From a checkpoint of a small CTC image transcriber.
Training: muon at rate 0.035, 4200 steps, batches of 128.
Rows from block 9, named by matrix and row number. Each number is 500 + 25 x the weight over its row's rms, rounded and kept within 0 to 999. All counts start at 0. Numbers have three digits each.
# short0: shortcut pointwise conv (model.blocks.9.short.0.weight, 336x192x1x1), inputs 96-143
short0.68:513475462494500500491510534502471500500509530500494539477492500500494456516500497426500518509536505502500510459465493477531476500449483485500477
short0.69:485503507539500492541500500486502472484456457506521540520500520507433528513511500446484495500556506458476498478433507500482504508500517500467505
short0.70:515506482487499512492531548519500542500489500503592497510477479547500500494511486522488489500500488504500500525500498500500500500514460496488500
short0.71:502495500543472500446500519481535500464500498509493556512515447462500467500500463509500500471547542500468500547477482524530500449507530542474520
short0.72:500504502500500494500500500500500480492500538514593506500500500441516500577500500601487500500484451500495506500490517493495500483469507495500493
short0.73:480492500473505500473500506475452483435530500483496530521560500500500496501479481500500500500465486494500500542500500432507466486500480511500496
short0.74:496500497500500481486467514500492500486470497488506480451500523456506500500505511435500500472460523500500492510491482511605497473507513457500442
short0.75:485505500502507500486500515488481507455486500496495447500509500500504500500468500560464491500484465519497489509500532500555526498519498500471521
short0.76:518493541529500517487500457510522484496500475478489500507493498480500451517500482500468552477497500506560487500497500512500517499500500500500466
short0.77:500541500493493630482500493500500494460517500500491510483500475529515455522500485500515500500540484527485481500512468469531500529500500564505443
short0.78:469500500500467500467485472500480500500533507536451492500500500500599487542519493500471544500500516499475500539526500513489515500500465500498469
short0.79:513562494461489469500455500506489537514500466484555505490500491473519550498529519500529500516500531529500466552462448500500510509500513498471500
short0.80:477500500528510500534500500500500526500495501547500526451500500520500529545546498496500492453500466469492426490500517500509500500512500500513473
short0.81:519472506513500500457539491505458500500444514500502533536500590502469500500507498485481487464480523500532500502546500556508493505500533500438540
short0.82:500495500500467531500499500495500500532550500504545519500500500546500441500504514473486483506560491465447475472492500500377456482485518500486500
short0.83:500492447483500500500490499500536500458500500510500480543500506500538499469510500500492515552519487449465453495538519496457463500523497472515558
short0.84:500545515492573500503480496581457500509485496500498437504500540470500471574524506500500500500500491505500500504467492504500529556467479455500500
short0.85:491521518487487525479464501559494474500490508477482530513500486505501488481474500457469474484481504495476500500479449521508500479528500555536508
short0.86:476506566469500572444500500505500500538512551500475519561502482488500476500514478500500500497500500478491435446507489500514463500500562478500500
short0.87:479532500512500447500513516500571498500508500500500476557439484554484472500454500517474509500538519497505541557468500500551500516502500506537441
short0.88:500466485475465512469507440554508528485476510563490479467500495500462519500521491465545530500521471500508485520500496500505507500453516483525500
short0.89:500475478439500495543500529500545500543516490499474514496540500448500500482521516469479437474515510500512500500435500491511500500493568459486456
short0.90:469533484500522500500486522589492500493500500433500496500597539500482500498542507500503500540500575514500463500500490507512502480471568512481500
short0.91:532500497500500466500514500491509567500465500556495484536514466531500449451481526468493500491478485500513500500487473500497505456527478481500489
short0.92:500505496482473500478484501537512511486488534559445500517496479441465525486500478617487497500482502474500487488570500510500500500533498500488502
short0.93:484468500504540522486500563500467497489530488474484545448500516511471500490451466490528524508574500467499500527483458465500532509549524567528485
short0.94:470560500500483500508492489552487477500470500490500498502562500500500500500544532491500471500500491500529509500500515481500465488536500455542487
short0.95:516500500469584500495480522492518488553472500516500532551480500493500500500490500484502515517482500500520539500467520500514512494476473512500514
short0.96:500553500500586467500459500592551500530500500500507493500530462490467470508500500486529480504450478485473480511500490500529526512500462500548485
short0.97:500486490563545500462487459548486550500429470500500489504507443442500533509500500500519503500469509457462500500514497475481500500481515500530452
short0.98:475500506490500497487517474457475539534492482512500498482464500493475498493502484476447547500500478532465494516523484500531500457500514516484526
short0.99:487500492494500518525500500518500491460488530485489486500500481461500500511520561466500519467510519500490481463513499500525450481501501500500500
short0.100:492493503550451500585500471521500500484508500473525484500536500458443490475500513449495500477500500481544492459526500500500500466514491490464500
short0.101:515482500462522599500505500491500489486500500497523500512468527485556493500500546457481500508500460500537478477560505496520500545495482458494500
short0.102:480568500500500465500500470452475546529500457501500486500492563459500503510458474500500500517500500500501500558500540498506499500507500479520549
short0.103:449501500500500500484492459439514475500499453502528523459470500513449500500472550453450483528555463519463500540486500498515490454458500474500551
short0.104:475542494500505481530500541509502515483487467481500579496462500493473462487533455476500492514556471484500521500476500500498447497485556513516488
short0.105:458514516546497507491500500485480456500500502495490500465468515451533500471500500500502501500518486500509500500500500453539495477539478500477466
short0.106:549500503516459500500476525524547522488528530500460500477519500490500513500530492487474500500503502500520492532499509500500560515463500500488500
short0.107:469500525500500499476500500477487522517489500526448523509500489463500531500522543457500545551500498500581500500520533535500500481500495499525495
short0.108:510490500500533476481500475532520537491500532479550500540492506534491521500482481469452483500500500495490530488514500481463459483500500511500488
short0.109:567458497504554478500500500493488522460500500512503500523524500500545485504520525512500520482502467471499497486500479482514500500500549500519507
short0.110:532500463470549483509495511482500476524500500540523491476480500478488509490462491570493500540497515531490498465500500515540501509500513500500500
short0.111:518500500571480500536479506507493485500561500500539500500464486485494500427539451496485458486500500472500500500500500473518504476500493469476542
short0.112:500490500473532506500490500500500503562469500500466500485499500455529462558500483500493536500500500479500483500499478500500500500500492553562500
short0.113:417454519547453508563500487490521500473453555478500492565500554461520498539500501500466500514459500500517467497494500511466493483449485464479538
short0.114:514459493484567492500561459537532500500500518505471500598511490500471470472483498523506500515451500491500495469511500499479494526455498498500494
short0.115:492506470539496500509456500500500474500506515500500481540513490494500500500500500471504459483504500491500531500500507500485487469444493485466531
short0.116:500457518500495489530491483554500476462494505505500486478502500500500458477542500506499500489500524484500500536500491500503486540498493500470468
short0.117:500500499510466493465472510452509500529502500553491465471496468489500544487527500482478504477487438536465503546487489435500495492536500500510500
short0.118:461500500494500500530540478456500469500460515500464500455517505544539446473523500471511494504517500498519457500458500503562500473526500479513501
short0.119:542434500499486511522500480440517566544500478574537486488457500528500479500496528456508500490492506456586463500500500527540507500500500500475519
short0.120:500489500450537500535497517500500500474500503500500474500466480500444526542534500501551498480455486476459500481500520500475500464500504500467514
short0.121:471527500450484500453496500455504500522476504521527500535500499458500500500500504446467466483500535500500524463500497500500500515544500488511500
short0.122:543526518500505434537481486500477500500485500496526505500500500535610502500447498469456510545500500500500477508500500500500542500501475500555500
short0.123:466500482512516485532475445500459448512525475503500496500500524458578482500552526500500469500500463503470525555530486500500454500534500500556497
short0.124:524500473519487560523492500546506506450527499470500474519500515507500496478500455499458528497450481487477488500490500537500499520500494492541500
short0.125:500500492503502537500500526500526477527500481473503500500529500523499466434491498497500503517542500500451522574468522446510503491500478497524500
short0.126:500488500500480488468494507501464476515535463515500607500500459471514500500549500459500496500499492499534468500521494500500522458500560484500500
short0.127:500500528465500449416500500514500526491500481500494517494496567483440496468455494488512477486500521489530525487500500482512500545500517500478500
short0.128:537515500500500517500487500507491500479485510500500502564500520466500481500543473500500500473550500500500539508500500481510544500520503536500576
short0.129:460500491534483461481517500518500500500500511500458506501500500495542500500503500512472500500500529465523536500481500500569567501518499500500519
short0.130:459493476496493484500525549500489493501535500584431480500500500466500550495488500500488511495501518475555500512524490500500500500496488516569500
short0.131:551477505435495500500492522511513471461465500461520500450479500470535500503500477501500542576500532513500476500524500474502510514514540500425475
short0.132:514500504500500500537525500485510425487471496532551483484500470500500499500500530500500511481500500514581502500498500500441507480525528500546500
short0.133:486488500505547494500500499500473478500491556477474500479482492545500508490460512489549501500488503510500485510455529500500435499536500498464483
short0.134:494445476500500508486472500503479520507472499463500493492479500500512512510503495475500459500500486500496490500466500500479500461484462536459495
short0.135:511506536500464552500570505491550500500496500500500442513500488500500496440489500500534500500489589466509500500454443486500495515493480500500474
short0.136:539484456535500518500505475500500542480500457469523485500480512440510500489498535500461522550500498500480500510500498512488500445507489527464500
short0.137:483505500500500500500459492488500486472460500500500500500521500500500500500526505477500477500477516500477515500476550561537541500500472523489532
short0.138:488480500526530465493500500500446500477485436481500445500500532500464532506558512500477509503500500500471518483500500543472500518500492470519510
short0.139:488511500479500529500527544500533504505500484462517529500528446500429517519497500500500493433500509476448481500492506500500500511500539498551501
short0.140:514500500530500500500511466500500513502503500500500493511479500579500466504502503463473508501457500465520500500512523500500531500495484500500500
short0.141:477544516535482500500515500500485500529500500504481527463463474460500489469552513491446584500500505479500506508493503479500500475500556500537492
short0.142:493500501513498519500502512490500506500512476494498475494574532500513527500500500459500476510482494500515460502472495495511469481500490500528493
short0.143:515481478447500508456479500500533449500494500484498500500464500488467518500507517474500468500440499509484560534505452500435560453502554461500500
short0.144:500500520438516500500505539487485487500486488500505473565458482510525544486489500491466460495488477500521493535500500483526467534503500500521500
short0.145:500457502500496451500500495500468500452473486500499456508511542514480469502509500491471489487500500516482542514500446475494500500462509521503500
short0.146:543497497464516490482462471500522500486488538508500500450509500500526489459517473491504500500502500522499499497484476496447500469500503574475507
short0.147:500550500500539492500543500503457488500489513500494504500539461500536529506493494500494488529513552500533500500494485526519526500500500500500493
short0.148:506492492487476485470490466490461455500483500470500500500448483412500527528500497509500524548466500505466500467492500507465517481500500500488447
short0.149:500490508481500500500480559500500500500500520535500437480493524501500480462474500483489500543514500500500477510500491525500499505541513494500487
short0.150:500520488547550498512495547478500463435520500522479534514500494471522467456500535452500526487518570475492500511500500500480466485522500532502535
short0.151:509492470500500477484499431500513527500488541500501519500500500501482515521502533445499500500450510500500500455470500490500496500532500517500481
short0.152:402456537574500459465533500500456506493500500500500505491498527534520466500503500500452486569562486465460470500516529503500500484520479454500505
short0.153:472486476539500508483500446514494490495500527504504503500543506485500522533509460473537500517500535500464500500500500500493478476451500448502500
short0.154:525500500500452552443488500467510500466500500500514548487506520500495500444574500476500543479544494491500505499439500489491482500478531484477493
short0.155:550474500520469480514524527523505486544505500512500500506533528504466498471518489484484492531442522490506520500500500490500497500500500500502510
short0.156:500526491432488498494502513500500500560521529490500485500536500531522500536487515435557500426459496501478501438471459515500500508561500517500530
short0.157:493433483500455500487508500519478467474500495500500506500550501511500513477500530493500500537500500500500493500500443502518524456500541500504533
short0.158:478488501500500500508490552481518534500508489497485447500500500469500429506467546459473500500511543481489471492500474469583470480468489500493459
short0.159:551479498516500521463528500538564518476500477500500500500500508500454494508500448500500517530437516500500483484503457521500500477515500471555517
short0.160:529500446539500469500493500550509490500500500488486521500500530473485531500500552500509500515528500500497500422544467498500500500508489474468477
short0.161:500473500500416546500500493546518512513495467480478500511500500537495492529500500508586481480500521495500509508467517478500563502500547500490496
short0.162:500489500529515490460495500501468499467503500503500500483460560515448489459500471500500504525477500487500456500561499513499486482500500482491514
short0.163:493494526489492562473500514500445445500498500485500510478500490469501500487500525451498502498546513489476506500534515500500479484500499510543500
short0.164:494500480478453598500524500459500482507471527500519500534496500477508497500493500500489523499492503500471460507466500555499471487460496462490510
short0.165:457444473488526526488500500500482500500500500500527500472488504558575505498500501500459484440498502497448490500500479446474493475547497478500500
short0.166:483487483526500522472500500520478459515536500436458517472500510500489503497500506464476468526576537475500487438483500500539472508551496416465500
short0.167:510517500500493477500532531527460484560428528500451475493510550500490500500492489500500500500500484500552500442467531522456478500574470504500488
short0.168:456500500500500499500535500500462486506500500480533487500494500469489481470472522516459534505500482500515453527500500495500507500500458506467500
short0.169:498459580518546500500522487500544500516466500534500500502468500498493487474508501500482487463435545482500500443534464474510489516509515500495508
short0.170:417500496460500495570520494500502528531500527500493496466500492513529461529505500478482478525520516474500522522473466500485500481509479538500535
short0.171:519526490469500498517520508525500484500436457512480500460491500483500500448500541478500500527492500500508493500478506528457515511519500500500500
short0.172:504503493519511586511452500470529497500500455500491484500488509487503500500499500500485541519503500489509480519500454503500497500567512428511479
short0.173:442550503500529496500499476573500500509510566485500500500527544525500508490511500500500506534500512486476537489474553446535536491500502463554500
short0.174:500499481529510516572500500479547500487468487482469506537478500500496488484443504466454531497538500538500513500496485500440486519493468511474500
short0.175:526487539498484513532494438515476514497500485481500470500500458530548471530500499463499517575482498500509487554495500484521537495518506502525507
short0.176:467452445466491504480500435530506500500446500502474466500500500532494460500500515472472500557495533460503500535500493505500500516495500502546507
short0.177:441500500532500525463500528456478500491501500462497500544500502507440478475488540490500515561500509459459540513490517482490500471492440545461470
short0.178:522521477487500500500515550478481558500505500528494443492500500471484559491505569506477477505476497534538447461498500500491466492488500500521520
short0.179:424497518533500487499538500500483527520500508500502500500528538500549506510497500477488500500493499510529544500483502456505463516500500460510497
short0.180:500500501500500534483502500502473446470425500500517500470500500500486465500531450498492500530484500500512524500466500500500549500500517450500497
short0.181:501444522554490490439500500525500500519500500500467457512467500500500500473500488462500502500500509507473503499518476558478500500500500500518479
short0.182:476519474500419493500483536514486513500560497559527520500500500505506467485511491496490483500518498530522438500500489500546510500500572501524500
short0.183:467500500500500480500484514468492527507492500464462489430500491453484512540512446470500517464477500490481500540500500510507460500493502464475500
short0.184:503498508430521500461497508477498472496511531500500499527491511494499464477482498500503500500541517500521512485511470506503475505500500495497511
short0.185:504500488500492432529500485479487500523503500495545482473485484557540515500498565500501472451477491455500500500500500500500512500536533464500493
short0.186:500494476470500500484500550566429477506526480485446500500537500500475500508502541469443485500492502511500438511500500522518501489500507473500478
short0.187:509500458500489500458513449498478467497500501500500500502500474500509500502497533454491496580538521500470483491500500500451478449504468489461447
short0.188:509500497500498520500490427495510431452500500500500459500547521529548464500515472482500480500536455500522500496464500500476474500529507485529488
short0.189:499469509514500523500468487500490500500462515512508488500538500500561474520524464500495431544466492472499500540500500507526526467482526500512500
short0.190:477500520500500500500475516486500535533458468538453467532472513516500496503515500474500505526483500500546500461482500500467500466504500500469500
short0.191:500509515476555502509500510528500500516500498483471500477546513471499500469500543493500475500500500526475500574513500511509487508494565547500487
short0.192:500480485511500519458460488492500580500561519500508500503500500500500529500492506548502427462500489467498509516500500499503515494500500500514464
short0.193:452500519501434533500479500530523486468471482502498478553500500502564500546478526478523486483544500447472452571491509491524499529500479479500492
short0.194:454445474454510500559500500500528520567507489462473500484483530439468505486475500500530507483500486514535488500464548515500511480534500504500506
short0.195:510500526505500499525538495500500483492494517500500561484500501484481537500500492499500479527500500498516490565527500512509468596531500515518500
short0.196:434471498500500500507490500500470497521457500550500493527500500573535482513472500456451500485507500497474500476461509500500498500530527510500500
short0.197:557535495548485533528500466540472555500500453468495424542472500453454502461478500484500516448500562517493487505500508500527560500507454485507500
short0.198:500538513489500468480500560500500459519489500517486472497487528500535555467500500549522571500500446438512500489452530500504516478478521515500525
short0.199:511566517515522548498500521473500524500467500440449503500482500458466500459500556485480510500500498500522500512538500500500493500507500506445498
short0.200:511509488500502500464500445528518500507500524500424466503509491503500540511525500492505462503513500500511504502500500465500481497518538500500500
short0.201:555500449550451500471500505497424500499505465534474500500480455500500477510521480500519500475489485500500448515504526500527500475509529480460477
short0.202:463524500554470538500492505502508452493500535448510473462500500500534492500573520486500500508500475474535500504500522500521500449494500457519500
short0.203:500442496458474515514474515547532495500500472470531511505514461469529493500494506500475505500460493490494469526495506502471546514516511453487482
short0.204:500514509500500498499498500499495546500495556500442500472500492487500543502500521527467500491482482482500496478503548552460500500510481500512500
short0.205:451560482500522499492472500497492470500500498526523494514496454504500479500500474483479499508539505473437473567468503461500513503535500515500487
short0.206:474530455468500518499500507505452500554507500510450500490517498489451500547539477434516535458496507467476500460502473461500435483467510491500517
short0.207:484475582499454533527503512533562500500482500484522476500521503500488468468500535429500467470500526495521449500500498500442500460509500522511496
short0.208:500486548550502553535500527500492468531466518500500444436500500475538478500500477506492470490477514500529479475500491476500500500507493507470521
short0.209:444500493500499508513500500521471498498460506517443500500493524500514482522546412484533495530524500575510499500519507500500500490500461500507500
short0.210:502500592500517503464474500500444501500491456489545499505551560556500500474520504475468513500483461500500500486500509540510480495497470500519500
short0.211:474516483532465500500531486500490500464500500501477530453500479580504523500500530500500500459503500500500495500511500499500500533493500522491507
short0.212:475500474500580500515473500500455490500496466500538500526506513470464500500517539478500500461429455497453511500483513510500500500509556555470500
short0.213:517511482510529500506483503459516485473539512567506565505510498474487515500535469473468486452507487443532520456500500521506484478479500500504445
short0.214:466480500515500500500500474500500579524547500500500513482477500570500500525517500484518464440500483477484500543500500500500587500500480500518557
short0.215:500516500524500497500500500506510500481500500511581492462512559500461538500500500534500500556492530491500519503493495500516500500500500441499537
short0.216:474526510522500519504479519527477487506500500500506502489500500500518450508523497466527497500497525468500431500500517497503500487500551484528532
short0.217:491493503510499496500451560500535536451472482477473482467500500494470490454436500486500506500500500463512500500500522500467513500508467538511500
short0.218:531505475510478482524459500500500473500494500458500459480481553500500508501499500424518531500446486427500500521500500513544480413519486495516478
short0.219:499541504500523474481500545544500487511472471478500500535513500456500507511513434468500500500500543500535500536500465500549506508465523500507500
short0.220:500528527500500505507531506465486500477503500500506483500500500500500500500477451500500500500538506500495483466480500506468500448500459500505517
short0.221:534470515500492500430514500526479500503529519500500520535577501476523475500523495500547528492496552499500500518491457502516490500512473489539560
short0.222:524481500449480507523500513536499500499475559519492500515473500445500536492516469441500500541500530460509516500477527503500455485580494476482500
short0.223:500448495500443500489460509500485500488458500485492494500497510457500500500465502500516500500517500504459449480486531500459510500473578500500536
short0.224:442469475530517500500483553501500466531465511489529507500554493500497500465516485469509500503432500500508486487539505500522532500545491500471518
short0.225:484500461500462575500508572520500488491500486464500443500498489442493489489500488500500513503558496505496479465500518506500500500500500500516500
short0.226:500550514445473452477502509500500500511500455520500500530570507484503500500526491497455501541500444528479472465500500560519506497481544492471525
short0.227:509473549497479500531500522523577500529506500534466500527480494500482530496424477510483479500500480438457500543485500500521500498507472500543492
short0.228:500499478512506500478500500494493492500496500478511495513510500518500503456494500456500509500500496525466470511475567500519500500498500500469514
short0.229:500478458500500440483553462511535589499519500462485503539526516526516555547465504471500500539488477434521531500500535500436498553500495449485528
short0.230:500561500555495498500500500469520500555500556508526500505535446488500458500558500470457504549500513480500523500499500489509500489466466568477481
short0.231:505527469465503500580444461477500500456500512500530515496521500500500500489542500518442512525482502500504500509484481469500500477481547522500500
short0.232:500513484488500499505457496485500508500498505500500547580508500462480540500469470500480500462555517488479500507463470500435500488494496500500541
short0.233:525500500495502474583526500535500500495561500462535500451500500500540500524493483477524499566498530514519524494480513500512500484503559482479449
short0.234:512507500438500448500494500500502496498500466474461509484472500475536476500500523500484500485500506500500505500500500505500461527504500495462516
short0.235:500500540488491516479480520461492503500510500487523463516525501495501488500473556495510508538500516493489552527500500545500502500500484469480448
short0.236:562500479500476500504500500560460492490500500500445511463569462522525500484500460491500456553500522487477483489500504530500450483545565506449497
short0.237:480507478500468510500500479505450500500552500463471500500516500500506493502540500421491464524512470513553523478531497500536500500516496500557488
short0.238:533500500477500501500500523501518436544461549484504500450537546499490500471473444500515446555500452472500522486488514465500454489521478500500499
short0.239:443513500605525480471500500490493509533492500448500453507498522529524500484477460500508521566494500520450500500500490559500500500493527500500500
short0.240:500484500500491500466553521500468501500500512482470462500502482482506477475500531469477490508483495500469451500482597516593529508500512467470545
short0.241:500486499500505535500500461550508492514503493500500480500500475518495453500525471500519500449490522500557469503504496500480514466533500537515541
short0.242:504500479482516500500500500528506466473453476500461519500516471500457496500516500511500529511497479500500453500500500500505500446476500500485499
short0.243:473500496511551528489498484519566526501489500514500500500500500500500500586505501491500504500500506500529489517479514471500500500500500409537510
short0.244:489500500500468540500500500500500499500483468500500467559438532505500500504503544492500525500583517500469519536470500535482478513500464505466528
short0.245:500478499525500500511442534450532473467503500500461506500500481516489526522500500471500500500494500536500447487492500485542498441500447500470506
short0.246:470429551500539503470515497486500513439530474473496500500526488497500479500500525485485500558542500469496494436470529525500516482514529500495500
short0.247:494464498492482526513500477539500501558471535498425505493500500500510500545460466500539503483490500457500487519521480511495488507500500500500507
short0.248:519500459500500500523500540500497505500500489500500517517482500523500500500489500500464500472500499500511454500481461516491500486500486497561540
short0.249:500467548471464500499467563481448470510500500511492538500500498500500532484502493500485515500529510528500500515476477500500500506500507505500481
short0.250:454554499500536546500500504454519500500500479514500500500514498500526511478500500500500493447500500521500498435489500445520500500532500558497500
short0.251:454523551495492509500487500490500477504481532500482500500559487500528525486472498461511562500478487511500476450507502549590476518519475500500531
short0.252:493494502454472500480500471526444532477499495463500500500526500460525518509500487500478540494473453500504504512451441500519510511458503536500461
short0.253:500494500500505476494485500501517492500511515486483490470486500500500449521459568473464522516466500476500488523500500500509500514490500526500515
short0.254:500506500500500557544500492500528500491498495500471548565500500479464459500531501500492500500461500482467500470451513454517587516482500482505500
short0.255:500439479477512547434538504528509518496502500490454500511507529523532534500591488500553500500457523470505461480526500500535518500500477500500514
short0.256:421500516543500485500519500462502564522485580481492489507534500500449459500479498500464500564471509463525508500485508512500522500500513526500500
short0.257:500500511500500486500519478483510510491500510495523525495476500511500500509500500500482498490489466500487481523500500492439500505512500463500530
short0.258:510500485500497492500582500500546476518529509488500542500472491553491500494496552542500461500460476485444481500525537500493500481553455425484510
short0.259:465511511508500532480500500529500476533446500547500462500480478491493500456534462461583471500493500500500500476471500500538458501541500500495529
short0.260:500511530474523500484500500496500496500468500500500500525522500460442517483532490500500510489507500493500500446476500462500496505475505500566447
short0.261:500500450500462486500500555500500453525500464499500572465481495487531424526469497500515490500500500500500468540493500500482503500508500500565507
short0.262:524502500452500564464500500491520516481468524514475500515559468500510496519424479504500496476509540476494445500494470431425500528482499528491502
short0.263:492478487432457558468503500556500507497508500515553507500522500500564500500500504505500500500500500481489489507483500523539544504519500513500509
short0.264:500500496469488500500494500536478500452451524442492491527500465492499500460484479467487540470518514459477500495460461500558496529522457467500530
short0.265:468484507592505529489500500468491500501485493500535500490500500510500500474519477500505467500510500511476500529510482500500500484500465482499549
short0.266:516546500514500480500499520486500528478414503511500457502517500536466478500506504500500541524476500500526536515475485500500504500500500549500488
short0.267:501471473530498500563495503459505519493501482500500500500476495500531460467490500507500457440474490463536500492511490456504483463501500493500500
short0.268:500494513525523520521498445500517488508510477507536535483500500505518500483591493462472452475500511500481488526445500500517482547510555491480500
short0.269:500500496507500499452458478473511502553500468474497514479524500496500537504502478500500518532474500487542477506570527501456489512491439500527500
short0.270:512526502500520500478491521500500536500531500439495500520500486483500524500459527500500559492500500500482474546500525476496484500522529500536524
short0.271:500500557486500500475500487486487511531501469500500500513500482500500518455470493461500500539463474496500528460500500531441500489500531535491540
short0.272:492517504465576496500513500500500487500471493519500544500500442500476514500479500411532500500543500466480513443476500454461452498447529480489500
short0.273:498515480425501517511514548500500463448509500468500494474481458479526478551500437461500500509500500464500487500502510500505494500524542518491498
short0.274:553506504445519496488518474500475508500500555517537491497500523550438482500500493448500549501497495485500500535500479506477500500500452470500481
short0.275:491500494500489500500473472466517500500471503517500496485469505461484518500530525468508476519500542471500498500500532500499524500506485529500492
short0.276:500466500511500451511447500480500504481504493524561500505519500501488497500464485546513500500491492500481563500525510495519500457476497500500474
short0.277:500498473500482455500464500515500510500527486512579500527505448520524467466529521502496500500570538500469507473500501485443463505493483493469513
short0.278:482499497500500507481500500500492435446446462502494508477500486541500528486500500440500500509553507456500496501530473496457500500493483473502477
short0.279:474466491530475509479490554547476477481492504500500529515500500500500512499500500500448520527500466509500500478490500495481476500500512472474500
short0.280:500494480500518597546481529489511520466487500500500567500472500500516500504552500500510512532523514499531500500500500500458509500500566500484498
short0.281:472496592542519500500503458479500532549515508500546479550460588483500535502488513490533483484500518460500493444465465481466500511500457547500512
short0.282:434465528500537500508523516500465525468473500500522469510494502532494500500500465465470468537500475484540479500504479522500473500497484484500500
short0.283:469500504500555527448500500520502500450500484494538507531501500493538497477500513494456500541447492500426500452490500500455493507500567525545487
short0.284:500500534500491500500495529500531499454519501489540500541509500483487500477529506502500500453489469520500500500458469482521480510513517531500500
short0.285:453499518477434500500477508549522519524518500483557470459583553434500500518515489454500506500519513500500512514485489469493497495469528506500500
short0.286:500481499500469549500528500500534518466580500508526532500500489496505500446443500500500526516495530483500509500492516500500500501464482538534477
short0.287:497483493500544499468532500500450534476512531513500500614542534540459497520500478476500500503496500469500483448500490500460495483500480444524499
short0.288:500480500500481510500518515515454500496520500500447499505549510471507500484500510504455516534550507500495488482469528499504500507500494500476500
short0.289:461501500533500500512477472463528484562526474564500487500500500461500498500537511559456512562500487500486467500536514515525529477458500524500536
short0.290:502490494486462537455538500493484479500517500467500525476500500454500446505510483428500451531535505510496544511508524500431512486500531488544483
short0.291:513500503500500500529505469500479500500470470484496471500545561500491500460552500507483492513461520500500500500518461478537500560463500500500500
short0.292:547498500453459498506497464511500577539531465498496500500500506500557483466488500474500474540516488500500447474504531504508473528509510500500481
short0.293:485500527521476514436500479482483479500499502500489489501500497491492510539519557487506511497503553483490485447513579484551565513472518500486498
short0.294:471500557512500500482498566466500575525520431552493503536471500466498492504528500490528492569461496486564459500500567500500500500494506466516500
short0.295:534501512464500504500500519478500453530507500520450528534500488510467531528516500434499480478500500500492495500500500497500500477486478501543473
short0.296:500484480509500507500482500497463500503500480500489522517472456486500495563509580500474499518507513482483480483500539500484492500500476500526500
short0.297:502489480503513553428500516490500464500500462484452512500448500551555499500489536497462485472500500462481500502509501492498515482564500514478465
short0.298:500508504485501578498495500440500500431469500508488518558466570513491498500501500500534486488513529500500465465500500530500454488474525500495522
short0.299:500501561484496473500473495500511491501454533485500523500622550481500516476482500442522485500504483503500519521527544482500500517503458502470469
short0.300:515519469505537448500500513565562500478500580483500474500500500518500486489492466501470517520459500512500484464507510500500500470469489461510500
short0.301:464491500518500526561458514513500500500500513473507500500463494485467459508526539519500485500499493500541539500469500507519517463557507499491474
short0.302:500500478519489528488500482500500457500508504605517500500526495500515500500500497469493469524495506507521514510519481500502491500473500487570500
short0.303:474500521500500500500500500509500549541468500500500500509500493605500441521480478564458490494457486500516500494500508514481555500507500517455512
short0.304:518497500506459500493500500503513485500476521565456500425475452500503487526515577500500545516500460464523517500483500500500500531500500471492500
short0.305:543500495518480504500500516529511448537482559502475486457489526548510466514540511500500500600500500500500500470492500524529477464538503500469503
short0.306:533500548500500500500468500508500521478487500500489523483569555456505489500490498503500467500475491495500488601500500480500500546500505446555524
short0.307:500498500500501485500519525521453504488563518479500500505500498495500523454504471500500500533500503491532489498439518500520460500486539500512502
short0.308:489504526481514503500464500518482522478533499504500509478498500511456500532505558489465500476535515543456498470501525500500481506546509500494428
short0.309:488563415500481561498545500508528496500484499471500463538473517501550554509499497500523485458494527463460500516471509500473504558558476490500500
short0.310:497512500500547500502564557476500436500522500482531541474500508507500500512488453514550475500562490469515484471471500500500500498500499501500500
short0.311:516535500499466546500489491519514524500492522500503500500479497487469500500479500480500514476509490500504533503500533497485437511503462473442494
short0.312:492500518500481496500485500515500476536506483500496515499500485506501504500500500415544480482500493500482500502456500500484464470500486500527541
short0.313:492539473503500463494534494545473500500506479479484494520576500473555477549503473488500500500543498500515500490496483508469501503532501480500500
short0.314:475500487500521559525518513506500538480474505500499470543549500515480500500469500471500543500483512525493470500542506500493499500500406528500494
short0.315:500500507500500504500496500500500515478500495484536476486497464469460546503534555446500455500500536459498500474500500485488500490535547500500480
short0.316:483477500487500518500533500482459506505510508517500511500451500482500557500469555459493464506525528481500477472471481500481522559500525456491454